config = dict(
    model='masked spectrogram model',
    dataset='melodies that start on their tonic, played by one synthesised instrument',
    train_examples=26041,
    n_mels=64,
    hop_length=160,
    input='log_mel',
    win_length=400,
    method='mae',
    mask_ratio=0.6,
    loss='mse',
    encoder_arch='vit',
    encoder_norm='layernorm',
    encoder_norm_position='pre',
    encoder_activation='gelu',
    encoder_head_dim=16,
    encoder_fused_qkv=True,
    encoder_bias='all',
    encoder_qk_norm=False,
    encoder_parallel_block=False,
    encoder_inner_norm=False,
    encoder_moe='expert_choice',
    encoder_num_experts=32,
    encoder_moe_every=1,
    encoder_expert_mlp_ratio=0.5,
    encoder_experts_per_token=2,
    encoder_shared_expert=True,
    encoder_patch_size=[32, 4],
    encoder_layers=12,
    encoder_width=128,
    encoder_positions='learned',
    decoder_width=192,
    norm_pix_loss=False,
    decoder_layers=4,
    residual_init='scaled_by_depth',
    optimizer='adamw',
    lr=0.0016,
    beta1=0.9,
    beta2=0.98,
    eps=1e-08,
    cautious_weight_decay=True,
    steps=11100,
    batch_size=256,
    epochs=109.1,
    lr_schedule='cosine',
    final_lr_fraction=0,
    warmup_steps=550,
    weight_decay=0.09,
)
Rows from block 9 of the encoder of a small masked spectrogram model, named by matrix and row number. Rows with one number within an expert belong to one neuron, the router's apart. Each number is 200 + 30 x the weight over its row's rms, rounded and kept within 0 to 999. All counts start at 0.
Before each expert's rows are labels from the 100 clips, of 14848, where the router gives the expert most weight on average: "responds to" is what is common among them; "lies over" is the class under the peak. Only what is clearly more common there than usual is listed. The data: melodies that start on their tonic, played by one synthesised instrument. In brackets: how many of the 100, against the usual share in percent.
# router: router (encoder.blocks.9.mlp.router.weight, 32x128), inputs 0-127
# up: expert up (encoder.blocks.9.mlp.up, 32x64x128), inputs 0-127
# down: expert down (encoder.blocks.9.mlp.down, 32x128x64, transposed), outputs 0-127

# expert 21
responds to: square lead (65 vs 5); staccato (50 vs 24.7); rumble (27 vs 7.4)
lies over: no note (64 vs 28.4)
router.21,209,155,199,209,180,145,175,223,272,184,196,209,212,194,186,215,171,215,213,210,227,218,208,222,249,203,184,219,245,236,191,182,225,149,191,221,215,264,206,191,228,186,198,243,194,186,218,148,190,219,232,246,203,188,223,194,219,164,193,253,251,157,193,210,154,273,145,230,194,187,195,177,269,186,161,189,208,222,285,224,189,223,182,208,151,180,191,177,179,185,194,164,189,187,193,141,188,223,195,211,144,222,185,231,182,199,155,200,194,208,244,184,248,151,167,187,203,176,173,189,210,207,171,138,140,231,178,200
up.0,202,170,175,189,184,167,204,201,179,221,128,220,231,183,175,232,198,190,199,214,172,191,212,189,199,192,195,217,249,189,228,193,196,232,193,178,224,170,176,156,169,244,173,228,239,176,155,222,205,259,211,216,178,214,235,208,181,162,191,171,227,199,213,158,242,167,185,186,151,215,174,170,181,225,192,225,217,225,182,272,151,198,212,188,252,200,147,150,199,212,258,225,187,231,252,216,225,227,209,225,202,206,235,202,270,254,193,215,263,184,185,213,161,167,227,161,290,202,152,225,213,195,143,204,243,184,198,199
down.0,157,166,175,187,209,231,219,146,172,218,214,200,190,117,191,210,194,180,177,190,195,184,224,228,167,214,180,241,180,279,166,203,192,153,164,205,209,180,189,213,212,191,211,162,210,220,238,183,190,150,220,171,222,205,174,180,239,194,187,232,181,262,182,213,221,227,179,230,169,201,148,202,215,182,237,260,217,211,235,187,178,169,148,225,180,156,185,185,224,179,221,242,202,206,213,145,231,184,206,221,195,233,140,220,180,188,208,218,210,238,206,222,130,179,173,185,225,195,253,232,200,182,223,159,287,210,267,176
up.1,200,217,198,218,225,203,264,160,144,183,122,179,166,247,219,245,238,173,251,148,201,224,180,191,218,178,203,220,198,170,203,198,215,213,249,250,171,217,202,196,196,233,213,200,209,192,166,234,222,205,187,187,225,245,187,193,215,171,224,160,175,190,196,224,197,175,201,163,223,232,182,213,228,233,220,188,247,208,235,209,256,189,147,195,180,165,179,175,195,188,186,232,238,209,241,190,161,205,200,203,195,282,157,216,182,254,183,210,192,223,245,216,247,215,172,181,200,176,152,196,186,132,173,287,165,154,197,208
down.1,169,189,172,222,154,160,224,173,224,197,217,239,200,244,247,233,200,158,193,201,213,182,213,134,133,166,229,155,224,186,170,159,209,203,189,233,192,209,231,192,211,191,156,231,211,193,247,169,187,249,220,174,225,229,181,220,168,202,168,173,215,195,202,247,152,164,159,231,147,210,189,207,217,154,217,229,197,191,225,220,178,155,246,214,288,169,191,190,192,221,219,198,202,193,158,167,166,203,193,223,267,206,191,170,189,198,220,194,159,220,243,161,168,193,278,252,210,183,172,182,235,185,187,197,227,171,209,158
up.2,229,193,163,159,148,225,212,195,159,206,160,183,245,189,192,230,174,168,195,186,210,250,179,175,174,199,172,216,237,163,200,110,182,169,228,201,188,237,205,204,181,173,161,182,230,243,251,230,249,253,210,196,160,216,198,238,172,166,174,174,189,189,161,227,225,210,157,174,187,215,192,159,202,274,145,194,169,225,210,236,213,133,178,209,190,172,212,178,209,222,204,207,174,230,222,227,145,164,210,174,214,255,191,201,164,262,212,152,162,193,198,235,186,209,170,210,210,185,155,170,231,206,205,255,181,182,187,175
down.2,205,174,163,200,233,136,192,164,244,143,248,201,120,159,223,219,220,150,203,174,213,212,201,221,190,182,231,185,165,178,167,150,209,227,236,197,181,222,254,181,222,220,204,210,213,127,194,197,173,241,226,196,203,249,181,212,231,201,151,174,185,188,181,200,211,217,170,214,231,223,247,213,247,158,239,241,212,189,197,256,192,215,218,205,216,183,186,132,211,159,207,217,168,195,252,197,175,172,171,238,222,196,218,218,195,203,224,232,185,224,247,170,208,246,177,256,226,172,207,204,179,166,204,159,268,194,178,162
up.3,202,203,169,210,178,244,226,195,236,184,198,192,180,208,249,241,176,190,159,151,220,218,240,185,179,220,269,233,181,192,189,198,201,140,207,246,247,230,237,202,202,216,217,231,163,179,210,177,188,193,160,185,174,207,224,184,162,206,214,208,197,181,206,170,224,230,231,181,182,225,181,188,193,210,113,180,206,209,215,236,174,181,175,198,233,212,117,164,168,157,205,215,198,262,178,170,205,192,126,167,187,241,181,271,150,169,227,214,228,216,213,189,136,145,242,187,210,210,221,153,172,199,159,197,160,188,208,192
down.3,179,255,246,211,212,252,194,205,198,246,244,185,215,227,196,189,197,180,164,222,190,221,186,176,168,210,213,211,196,197,159,148,205,233,227,187,191,235,190,230,226,224,229,139,208,194,161,193,181,180,205,191,176,210,224,172,176,228,269,173,159,191,225,232,216,241,223,191,171,295,214,158,111,194,229,159,219,199,136,172,196,174,235,227,206,256,218,170,194,184,213,169,154,204,195,158,240,230,159,216,238,233,187,170,213,223,194,198,224,231,136,212,244,203,214,228,215,189,195,162,186,230,190,179,144,199,203,189
up.4,182,225,203,143,192,177,232,192,187,248,211,160,203,238,190,186,197,225,242,197,140,189,201,198,123,244,225,268,193,220,213,175,142,164,223,184,206,252,188,209,229,189,237,188,187,152,206,195,206,232,150,234,204,222,194,184,244,132,195,168,173,210,232,187,198,175,193,195,174,225,196,178,228,259,218,134,191,200,255,209,241,195,186,202,206,201,213,218,147,184,207,152,164,198,219,225,206,210,266,226,187,228,198,177,218,184,162,236,212,212,192,272,225,177,191,218,203,235,146,195,217,184,162,202,175,211,154,139
down.4,203,195,190,195,199,210,186,174,143,183,157,202,191,199,193,190,176,200,211,215,249,134,176,209,279,179,232,172,182,160,231,187,229,186,164,196,167,185,167,214,188,222,218,172,203,251,236,171,198,136,221,238,177,171,223,190,201,230,235,199,191,164,202,209,214,198,228,215,199,213,216,238,195,182,203,147,186,179,214,142,244,215,187,202,176,204,179,182,215,226,238,199,203,184,180,207,212,168,273,127,184,221,153,218,151,190,170,233,255,224,225,219,198,172,178,86,213,176,222,276,204,192,237,228,187,215,203,193

# expert 31
responds to: sine tone (91 vs 4.8); muffled (low-pass) (29 vs 11.7)
lies over: no note (86 vs 28.4)
router.31,197,216,238,216,164,202,180,228,156,220,134,202,178,208,144,179,180,201,199,199,200,160,193,230,162,252,217,228,192,263,187,151,213,242,188,193,204,241,169,217,200,140,236,236,118,161,189,198,225,198,199,213,229,184,178,192,259,177,209,224,159,184,173,145,232,247,156,217,165,209,203,144,175,193,202,184,229,166,205,175,185,215,193,225,143,196,226,210,222,189,198,190,154,190,197,173,207,188,196,163,250,206,219,163,180,203,155,223,155,209,191,209,185,134,227,148,213,174,226,199,191,260,192,218,152,200,184,140
up.0,208,206,210,244,250,231,192,140,158,205,192,191,215,227,242,194,161,172,240,167,204,231,199,216,185,241,180,204,180,182,196,212,201,209,209,262,164,169,212,214,220,256,153,211,168,233,208,191,189,153,199,145,273,214,150,204,220,153,186,180,269,210,179,268,215,184,219,171,187,212,180,130,172,210,194,209,176,171,182,186,203,191,227,182,206,185,180,245,178,217,195,217,238,179,222,261,184,188,210,252,140,178,203,245,204,197,172,169,179,180,192,278,216,239,207,228,176,214,202,212,162,203,240,172,254,213,230,199
down.0,209,208,174,207,247,145,183,225,232,194,213,172,210,239,180,168,213,197,174,182,199,184,162,206,194,252,231,189,164,196,137,269,194,223,167,162,233,191,177,227,167,225,233,188,173,209,233,171,195,206,176,193,213,163,126,216,216,186,132,213,185,205,197,259,202,167,219,230,210,194,216,159,222,192,181,171,232,201,196,135,193,234,266,203,269,218,249,193,178,160,205,180,167,218,171,204,225,227,211,247,262,158,122,195,224,190,204,183,202,226,187,199,204,205,218,182,220,207,226,258,155,204,219,238,195,151,192,215
up.1,219,160,252,193,190,227,211,220,184,208,124,223,210,204,168,204,165,216,189,234,177,147,178,231,170,209,226,245,212,257,175,157,209,199,209,216,191,216,162,239,195,193,199,220,130,166,143,208,183,197,231,222,262,169,211,241,244,217,204,184,203,182,239,170,244,247,166,170,182,225,206,159,200,214,209,190,248,184,265,203,165,204,220,188,215,192,212,205,218,205,217,161,238,220,213,214,238,200,243,187,298,226,244,171,178,177,173,167,196,261,174,178,162,139,193,167,180,204,224,190,232,203,164,183,191,202,201,222
down.1,128,158,231,219,174,164,231,241,186,243,212,181,194,201,247,173,216,235,211,242,220,200,176,232,150,164,184,193,217,217,251,161,227,237,170,162,187,261,211,196,219,173,181,181,150,178,179,137,194,179,199,166,195,235,188,172,224,202,208,267,189,221,170,157,175,165,223,223,157,202,199,195,203,208,222,165,193,221,232,157,203,285,212,187,158,245,196,194,168,178,211,183,199,163,196,180,198,220,212,219,216,216,209,280,176,189,253,174,189,171,188,213,186,178,183,218,172,188,189,132,199,183,194,144,192,259,220,194
up.2,176,211,198,195,194,158,253,128,168,188,180,205,146,183,239,164,206,170,222,154,157,223,178,175,230,175,139,213,183,182,202,210,193,220,217,219,143,215,203,162,182,159,150,202,146,250,212,273,215,182,183,150,213,221,211,187,184,198,184,155,225,262,198,260,223,154,170,192,196,170,175,229,220,215,204,233,172,232,207,201,252,132,175,181,221,217,192,172,194,244,176,211,188,202,205,211,152,205,229,203,174,249,136,221,221,190,197,184,201,221,165,202,252,198,211,248,226,209,196,187,199,170,212,223,232,157,201,238
down.2,203,178,189,185,194,215,177,199,238,164,168,229,226,216,133,246,208,198,173,158,212,168,215,178,214,177,193,186,212,185,159,201,197,168,212,228,215,154,234,240,226,240,230,262,208,237,226,222,181,197,215,223,168,191,208,221,193,255,193,120,249,194,155,217,159,219,229,184,193,224,265,184,143,227,153,246,180,172,192,233,218,249,229,107,225,204,225,210,181,192,222,218,177,193,225,217,251,180,203,155,222,247,223,145,174,228,164,174,182,218,214,185,226,202,194,230,161,157,183,184,222,165,188,203,203,169,211,226
up.3,196,205,240,234,267,209,194,216,200,199,193,193,218,178,187,186,185,234,210,219,194,196,179,227,210,215,188,211,204,214,227,230,212,192,192,223,134,175,178,230,171,188,185,325,132,223,172,204,172,169,190,179,294,177,216,203,215,181,184,179,179,172,193,190,202,214,185,190,196,247,224,161,191,176,180,217,190,158,244,190,195,174,198,238,254,155,258,215,208,238,213,200,217,149,228,217,220,184,233,229,199,236,195,141,168,228,162,172,211,240,214,187,245,188,251,134,195,137,214,191,205,207,162,226,178,204,186,204
down.3,163,177,203,246,209,235,213,196,195,209,203,180,226,251,205,152,233,233,189,236,224,220,207,215,156,165,219,191,174,191,214,176,209,241,134,141,198,250,221,187,279,201,204,169,151,240,204,157,168,207,176,170,227,203,200,185,191,176,263,224,174,214,207,216,217,220,213,195,160,175,186,221,219,234,268,190,235,178,209,152,213,229,218,247,176,163,188,187,172,195,218,204,222,160,216,164,249,199,231,165,215,195,192,217,170,231,290,167,210,205,180,168,162,222,192,206,166,251,221,126,196,200,209,219,190,234,246,194
up.4,165,161,234,195,188,206,217,157,183,194,148,198,152,145,246,194,224,180,218,175,237,234,192,143,215,208,196,157,213,101,238,219,215,162,222,250,174,218,246,174,191,220,195,238,214,242,209,290,243,203,208,168,251,220,152,184,170,205,164,186,215,204,206,196,156,160,169,204,210,193,173,183,202,230,219,198,194,167,180,218,224,162,177,193,172,178,188,245,232,232,210,244,205,160,206,213,200,210,183,223,165,231,160,204,189,233,168,228,209,194,229,204,250,224,168,205,198,170,198,192,198,191,140,273,213,163,200,213
down.4,232,229,171,196,157,221,201,175,193,163,159,151,185,173,235,247,192,235,171,216,202,205,208,155,271,257,219,197,234,213,227,212,234,159,222,229,180,206,237,158,171,241,179,216,200,214,259,250,212,229,185,256,175,185,194,155,218,178,213,194,243,186,209,219,201,264,198,219,201,157,245,210,179,236,183,189,249,194,176,272,206,168,202,192,191,212,175,206,198,179,246,213,235,159,211,232,220,176,195,174,203,205,257,164,181,185,159,163,174,234,196,251,251,224,174,174,130,159,218,191,223,180,202,228,222,190,223,212

# expert 2
responds to: the note F (65 vs 40.3); bell-like (37 vs 5.2); tonic: F (31 vs 8.4); marimba-like (25 vs 5)
lies over: F5 (26 vs 1.7)
router.2,212,168,182,168,228,211,174,179,195,201,202,162,256,165,228,196,224,185,197,216,222,204,209,222,182,198,216,239,151,170,237,243,168,187,198,139,245,189,190,210,204,168,235,165,172,179,206,200,197,265,230,206,243,193,228,185,220,158,180,213,210,187,186,172,201,172,211,218,172,222,251,234,184,211,184,260,208,236,213,197,230,224,209,180,227,225,217,241,175,193,158,200,232,210,190,205,164,236,259,185,241,138,178,109,196,148,151,120,224,159,226,181,207,225,213,237,208,233,147,218,203,199,227,174,244,215,191,147
up.0,228,192,176,210,176,235,173,209,199,174,232,209,200,195,129,170,164,149,269,187,210,199,221,179,205,234,200,237,218,196,218,188,155,238,184,209,228,162,249,219,198,147,208,183,238,191,228,205,207,239,215,154,204,225,214,225,158,222,167,219,214,197,140,206,153,244,147,204,174,191,200,192,217,167,215,250,176,203,197,195,203,176,132,247,194,179,210,243,177,223,199,212,234,214,171,207,172,220,152,178,237,199,211,223,198,177,206,175,164,191,199,235,159,250,234,185,245,159,128,201,215,225,233,220,106,229,172,211
down.0,228,238,179,200,202,216,276,186,207,237,192,182,197,219,220,185,245,194,232,187,220,208,178,207,141,238,172,155,124,252,231,239,182,207,215,229,228,231,200,209,198,111,190,143,226,239,188,192,247,224,218,206,273,183,195,248,214,174,189,202,204,219,200,225,158,221,234,181,189,200,208,222,232,193,184,144,200,190,182,171,217,164,171,191,245,193,165,205,170,220,216,213,243,169,177,239,203,210,151,239,197,231,190,242,213,238,185,211,164,214,266,235,188,194,179,220,158,254,153,176,180,195,183,203,215,148,188,196
up.1,160,176,191,193,214,234,205,190,212,152,186,210,217,245,206,169,152,211,194,203,221,172,202,193,195,168,200,212,224,230,198,193,217,182,191,201,200,207,222,110,210,187,196,209,197,217,181,225,224,218,161,203,198,187,172,259,175,176,158,231,267,255,169,230,235,215,194,179,167,125,204,213,236,218,215,236,140,209,151,244,151,151,213,177,199,183,209,218,195,160,155,194,202,241,214,171,166,147,224,162,194,216,197,143,177,183,230,156,229,238,232,177,202,169,277,213,251,206,233,150,234,182,185,183,237,197,237,193
down.1,206,187,182,204,188,212,194,205,226,187,188,230,155,203,152,172,172,221,183,200,196,156,191,226,225,143,216,182,253,222,192,204,172,184,231,233,296,206,182,177,165,217,231,158,195,195,242,191,171,226,138,146,219,209,184,235,193,234,198,258,203,227,195,201,238,247,193,173,142,237,201,233,125,166,205,199,125,177,164,155,132,188,179,185,162,175,159,230,203,189,171,199,228,229,182,220,208,209,180,204,184,256,222,205,188,211,183,212,186,224,259,174,166,246,181,210,199,227,202,207,189,229,224,177,156,212,212,241
up.2,212,248,146,236,203,252,280,222,215,184,154,173,212,207,205,230,219,162,189,174,240,239,200,212,191,226,180,227,230,179,191,153,216,141,213,203,223,237,190,180,179,237,187,195,172,197,160,226,215,197,170,258,236,166,181,184,191,145,229,232,205,193,198,208,208,226,205,161,193,144,154,190,221,200,186,219,225,212,176,191,224,195,212,166,176,208,190,158,201,177,182,161,203,167,173,266,217,209,170,159,161,245,165,218,155,218,224,157,221,222,162,171,220,217,156,270,200,145,166,213,222,152,199,243,195,186,247,232
down.2,284,240,199,245,217,235,236,226,200,162,250,209,169,187,180,176,180,209,210,205,127,179,217,193,264,169,192,211,211,185,123,164,218,159,248,232,223,209,192,170,127,195,190,185,247,207,216,182,215,180,195,236,197,195,162,222,191,204,214,211,189,222,189,185,170,290,216,159,160,170,161,219,218,147,190,225,205,247,157,175,171,211,231,193,142,176,169,211,231,215,183,198,241,180,180,244,200,195,169,238,158,218,160,223,199,170,231,225,180,240,240,191,193,195,173,164,217,179,213,217,177,219,190,183,179,198,200,191
up.3,209,212,160,163,202,204,163,194,256,198,200,211,131,164,175,185,195,160,193,170,192,191,185,218,214,170,206,190,224,216,185,181,209,142,198,186,275,197,227,182,202,216,174,184,184,167,214,201,175,193,189,234,230,247,182,223,176,207,180,195,204,210,189,200,158,198,174,186,244,227,184,248,220,170,272,177,245,244,258,195,100,192,155,233,186,192,147,207,207,132,187,172,207,196,168,194,214,252,167,179,191,188,189,187,216,192,219,239,146,216,198,246,186,242,197,180,180,179,207,182,141,178,230,189,203,216,270,252
down.3,158,238,195,209,176,194,205,175,204,221,227,153,248,214,195,155,240,170,213,208,216,185,201,155,197,222,221,197,225,269,219,215,170,181,169,182,170,146,125,200,201,191,177,236,215,224,196,241,121,148,218,211,172,218,251,205,194,213,181,142,231,218,186,225,218,155,130,187,144,203,249,223,195,222,171,204,217,165,198,238,199,198,186,153,212,167,240,212,210,217,207,191,199,192,170,132,196,227,204,238,281,204,215,196,156,242,237,220,218,237,230,173,172,215,208,204,163,231,207,232,231,205,236,181,200,200,212,221
up.4,181,253,233,177,177,251,214,182,162,202,180,215,222,204,149,181,183,178,203,214,180,177,187,217,210,232,248,198,195,176,189,257,241,218,196,239,215,179,175,280,122,160,247,157,218,183,182,184,240,222,231,228,202,186,161,200,228,165,163,198,217,166,201,235,211,259,209,138,193,231,216,210,134,236,214,196,238,253,186,191,193,188,226,241,216,244,251,221,229,139,213,192,220,168,206,183,189,187,174,185,206,199,205,213,193,162,199,174,155,162,139,208,223,211,189,156,170,254,186,219,207,240,230,224,185,192,175,205
down.4,217,258,210,158,200,191,246,216,225,220,194,190,224,174,187,202,202,216,163,188,163,240,176,198,203,243,193,217,183,192,171,215,222,181,199,222,203,200,186,254,240,175,222,200,159,206,154,202,305,160,169,247,174,138,235,213,192,212,229,227,165,211,235,205,201,199,219,138,192,158,179,215,207,267,210,195,205,231,230,192,201,202,206,143,193,210,244,189,187,212,204,199,177,198,180,246,203,173,227,170,205,217,208,156,243,181,135,148,185,125,193,181,238,144,175,189,157,244,201,194,245,131,204,186,215,198,192,212

# expert 1
responds to: staccato (100 vs 24.7); pace: fast (85 vs 33.1)
lies over: no note (100 vs 28.4)
router.1,238,221,243,162,200,258,172,177,179,224,202,225,123,224,267,182,210,244,152,184,214,181,184,212,153,169,197,208,186,235,235,153,212,165,167,182,166,226,196,237,232,206,236,174,204,197,220,183,202,171,230,191,175,178,221,188,203,215,225,247,183,194,187,209,211,225,227,229,209,190,223,219,175,169,155,174,202,234,190,140,184,210,218,178,180,226,146,193,190,179,235,240,235,149,175,226,259,201,205,176,270,185,240,196,218,249,190,195,166,235,206,222,205,251,170,135,186,192,160,174,228,179,196,206,277,198,181,167
up.0,221,232,207,218,180,194,248,141,152,197,185,226,164,209,231,202,195,154,278,175,204,256,183,173,208,205,171,182,195,132,189,186,226,211,288,213,199,257,216,248,212,231,201,228,195,245,226,238,210,193,147,203,226,256,227,201,196,162,231,152,161,204,142,210,177,193,196,181,207,209,203,184,221,198,219,218,204,182,204,195,228,189,138,174,210,171,219,147,189,214,165,174,205,213,167,238,156,221,214,205,163,269,168,222,164,211,205,219,210,160,196,250,223,183,206,253,202,181,171,153,191,186,212,215,181,165,235,179
down.0,193,196,210,187,206,228,269,213,210,260,203,228,199,210,172,155,243,187,201,185,197,188,219,213,246,199,186,214,177,200,209,174,214,194,185,179,220,197,187,200,172,184,186,231,149,201,223,267,233,192,196,186,209,200,184,184,158,223,196,279,263,160,192,204,204,206,246,163,217,127,161,210,226,221,157,191,197,266,165,193,216,151,159,175,166,244,181,206,179,214,157,223,174,234,180,175,168,190,204,252,175,162,184,217,147,191,157,230,199,185,235,109,212,230,204,207,133,174,227,175,236,185,198,199,181,195,220,244
up.1,144,232,221,196,169,222,214,202,227,183,173,198,215,197,244,246,134,155,197,225,221,240,231,236,197,175,223,202,205,147,216,161,230,177,174,269,185,203,191,223,220,170,174,211,224,169,209,194,185,206,205,213,181,236,237,213,214,200,196,238,238,155,200,212,131,213,211,215,204,207,217,172,207,196,108,171,168,193,206,226,194,222,201,274,216,194,234,193,159,195,184,203,204,193,164,259,189,264,130,153,227,222,216,141,208,183,162,170,199,228,171,202,172,163,235,221,177,186,213,180,224,191,264,208,168,206,225,162
down.1,175,131,169,215,180,243,160,168,232,190,175,204,196,193,198,166,200,194,235,178,190,188,168,225,215,247,185,172,220,147,209,218,180,220,216,223,193,200,217,228,221,216,228,189,265,187,230,223,193,233,217,195,188,240,185,169,158,227,237,194,230,185,205,195,219,244,159,207,223,181,189,212,199,216,190,217,216,173,218,201,183,182,157,228,275,151,213,138,206,148,160,151,246,242,167,154,167,255,212,199,238,233,170,189,168,212,133,270,218,213,209,187,167,171,223,169,230,159,225,229,236,243,192,221,173,232,201,154
up.2,234,202,136,196,234,235,240,161,198,140,172,233,205,155,176,239,175,188,246,172,177,207,207,161,245,192,198,232,208,184,177,199,199,234,274,181,185,213,178,189,167,238,179,206,191,177,140,196,221,239,189,230,214,195,233,195,241,160,208,164,213,166,207,262,186,142,199,143,186,206,186,174,276,234,219,226,185,203,217,236,210,207,218,230,213,124,243,159,180,217,221,176,218,194,228,212,189,152,206,235,230,228,207,197,173,206,203,182,206,167,168,182,264,165,194,251,218,150,198,183,196,223,199,228,231,164,187,221
down.2,214,199,194,219,211,200,267,219,192,195,200,220,160,199,225,228,220,222,186,214,190,240,189,182,205,246,228,209,237,154,164,153,238,162,213,221,189,184,180,263,214,214,160,156,215,157,206,163,200,212,171,234,226,239,226,198,169,200,165,182,259,187,207,257,184,233,143,190,185,197,154,230,261,175,144,199,192,206,198,231,157,179,201,141,260,205,193,228,198,250,227,202,173,216,216,204,174,164,210,165,219,207,213,203,249,197,205,196,159,181,222,167,155,164,214,189,165,188,222,181,308,172,223,207,206,238,213,167
up.3,242,234,212,259,216,181,207,189,179,195,212,209,229,203,240,176,155,177,233,198,246,196,228,210,207,244,230,214,141,150,201,191,191,251,209,187,205,211,227,216,185,163,241,183,223,166,205,215,188,198,217,185,166,177,218,207,228,204,220,220,164,171,191,240,207,250,215,197,191,219,234,217,192,190,182,213,221,214,201,168,193,243,213,228,246,200,172,129,129,200,188,210,255,182,171,250,205,226,172,184,256,206,212,160,138,162,154,208,216,149,205,226,137,204,200,138,162,244,175,167,186,199,188,141,238,215,170,140
down.3,175,181,208,214,188,248,95,238,190,186,205,166,216,152,177,174,254,222,192,192,234,155,173,208,159,201,211,244,181,248,213,189,167,186,188,189,167,201,220,151,205,269,200,223,251,196,194,141,178,203,185,220,214,162,207,212,199,220,205,142,177,236,156,155,193,238,186,212,205,201,214,160,189,154,243,204,269,145,217,177,239,197,192,196,185,159,230,185,227,157,217,198,229,232,241,185,276,214,215,210,230,168,220,167,216,237,218,182,203,237,189,218,198,211,223,187,228,214,218,221,198,200,209,182,231,250,152,196
up.4,212,204,229,192,244,186,206,152,139,233,214,234,169,146,180,211,267,211,176,158,157,206,242,162,223,200,212,199,203,211,178,225,173,175,224,186,152,195,267,174,186,274,183,210,199,234,186,191,248,194,181,192,177,205,191,208,189,187,222,178,183,231,163,228,216,204,204,201,180,184,181,165,170,266,193,196,241,200,234,168,151,176,158,149,193,203,199,211,243,216,191,214,173,186,233,161,247,124,230,236,222,213,201,235,213,235,241,199,215,190,239,217,252,223,121,226,214,175,174,201,198,253,161,211,215,172,182,222
down.4,216,142,155,182,215,225,212,246,213,200,228,209,202,177,143,176,193,209,210,177,172,195,215,255,211,191,219,183,257,196,150,246,260,211,144,216,240,204,169,210,201,182,205,198,202,172,233,277,167,192,191,256,218,248,189,231,194,187,195,204,211,209,232,228,196,251,169,200,247,198,164,204,202,208,173,196,175,162,179,232,238,184,161,216,240,153,207,216,262,189,245,155,227,205,196,179,215,173,200,191,197,154,170,219,196,238,135,177,177,228,176,177,157,157,212,174,231,164,199,228,242,214,141,218,215,212,169,147